Rows from block 10 of the encoder of a small masked image model, named by matrix and row number. Rows with one number belong to one neuron. Each number is 200 + 30 x the weight over its row's rms, rounded and kept within 0 to 999. All counts start at 0. After the name is the row's rms in percent of the matrix's.
Before each neuron's rows are labels from the 100 images, of 14976, where the neuron reaches its highest value: "top examples" is what is common among them. Only what is clearly more common there than usual is listed. The data: streak pictures of flow and ridge fields. In brackets: how many of the 100, against the usual share in percent.
# fc1: MLP up (encoder.blocks.10.mlp.fc1.weight, 768x192), inputs 117-155
# fc2: MLP down (encoder.blocks.10.mlp.fc2.weight, 192x768, transposed), outputs 117-155

top examples: high contrast (98 vs 39.5); fine streaks (93 vs 49.8)
fc1.625,050,215,198,177,171,147,221,203,205,241,186,164,212,170,203,197,253,223,210,237,182,188,194,178,220,234,170,182,160,205,204,197,191,205,206,154,194,181,216,233
fc2.625,016,209,183,195,174,198,183,198,177,207,218,187,167,198,212,242,165,177,193,197,176,164,193,201,208,168,226,205,186,199,202,188,244,163,184,190,162,262,193,222

top examples: spiral (30 vs 10.4)
fc1.414,027,191,168,216,180,183,245,187,221,213,192,160,216,203,208,172,206,166,221,177,197,229,234,235,170,262,183,194,203,201,199,173,202,202,226,211,202,191,157,218
fc2.414,009,152,163,227,194,233,191,196,202,188,223,196,185,151,151,240,192,205,220,226,193,196,170,196,170,197,241,251,233,260,166,172,209,193,181,187,226,165,231,180

top examples: fine streaks (80 vs 49.8); high contrast (67 vs 39.5); turbulent (31 vs 10); source (26 vs 9.6)
fc1.60,036,219,240,133,198,194,224,198,150,278,198,185,192,165,222,165,228,230,211,182,140,225,248,275,220,204,152,235,181,202,159,199,185,167,181,174,222,153,238,202
fc2.60,012,245,161,182,183,181,176,193,195,229,253,180,137,165,186,201,171,152,205,193,223,181,243,225,203,164,227,206,236,196,207,223,242,146,217,194,156,290,174,220

top examples: high contrast (92 vs 39.5); pair of whorls (53 vs 10)
fc1.385,029,229,192,212,197,189,139,172,197,228,156,223,219,181,168,215,168,175,198,144,181,208,232,241,207,220,243,251,203,207,187,204,238,197,212,239,194,244,211,215
fc2.385,010,166,198,172,215,176,205,229,260,217,206,185,182,211,260,206,204,199,186,208,214,184,185,205,188,163,198,172,209,178,171,189,215,199,154,214,206,223,210,235

top examples: parallel (75 vs 9.8); high contrast (69 vs 39.5)
fc1.174,025,167,179,138,159,216,184,185,164,203,195,223,228,206,163,194,217,199,226,234,185,209,303,229,204,237,209,198,191,241,211,174,216,225,205,199,213,241,178,206
fc2.174,005,191,190,206,238,171,240,230,219,215,223,207,197,210,166,153,193,171,166,226,199,257,141,223,174,199,195,178,225,182,191,212,170,215,183,163,216,192,206,250

top examples: turbulent (81 vs 10); fine streaks (79 vs 49.8)
fc1.637,030,240,234,211,174,174,145,175,190,243,224,180,215,186,192,216,181,214,196,181,188,161,165,181,201,215,194,202,208,214,262,220,224,230,180,148,212,201,185,233
fc2.637,006,234,206,194,194,186,196,235,235,226,220,161,186,180,149,138,230,224,148,232,195,203,231,187,232,183,196,204,182,199,248,196,226,154,197,179,185,266,180,167

top examples: high contrast (99 vs 39.5); fine streaks (89 vs 49.8)
fc1.504,041,207,245,210,195,160,195,216,210,209,206,194,220,192,198,122,208,269,214,169,189,232,214,249,212,215,150,226,189,231,203,230,210,149,205,222,163,231,227,179
fc2.504,012,205,170,214,174,188,176,220,168,208,197,143,186,193,221,239,158,181,196,200,152,183,223,184,243,195,216,214,181,191,127,195,270,215,209,241,180,198,228,230

top examples: high contrast (94 vs 39.5); fine streaks (80 vs 49.8)
fc1.299,027,224,232,206,195,195,203,145,252,127,225,210,202,174,218,165,199,225,237,198,207,228,220,203,211,212,220,178,201,206,236,196,178,150,208,186,223,194,238,191
fc2.299,008,166,183,182,183,234,212,211,154,210,141,162,234,199,242,195,150,181,151,186,171,136,181,180,215,222,204,209,219,219,128,175,235,240,201,185,222,195,219,228

top examples: turbulent (96 vs 10)
fc1.47,031,185,216,160,202,166,132,169,206,217,200,263,258,179,162,193,208,175,215,175,178,211,262,195,295,218,188,137,187,192,152,207,183,143,202,197,225,173,208,187
fc2.47,006,231,227,181,190,191,246,202,247,259,234,197,171,191,168,174,198,190,175,211,244,199,201,224,226,184,190,230,165,182,221,227,260,178,209,187,158,201,209,171

top examples: high contrast (88 vs 39.5); turbulent (82 vs 10)
fc1.595,032,209,170,178,190,170,200,160,199,218,214,197,234,244,196,199,217,181,188,206,169,178,193,157,190,158,207,212,202,135,182,213,236,240,213,153,298,150,217,191
fc2.595,007,195,193,183,195,221,168,186,186,206,254,195,204,166,245,220,221,187,202,165,160,154,237,220,171,225,225,240,201,184,215,216,236,143,183,208,174,237,196,210

top examples: fine streaks (100 vs 49.8); high contrast (78 vs 39.5)
fc1.56,030,200,216,223,200,269,182,210,195,210,179,253,141,193,218,195,187,181,225,196,194,179,224,200,226,184,197,188,188,258,184,146,139,216,219,143,190,252,182,162
fc2.56,005,212,234,203,190,173,204,197,215,209,282,208,186,213,250,195,235,205,145,204,194,172,157,221,131,167,178,217,156,195,180,203,194,152,189,201,209,251,205,205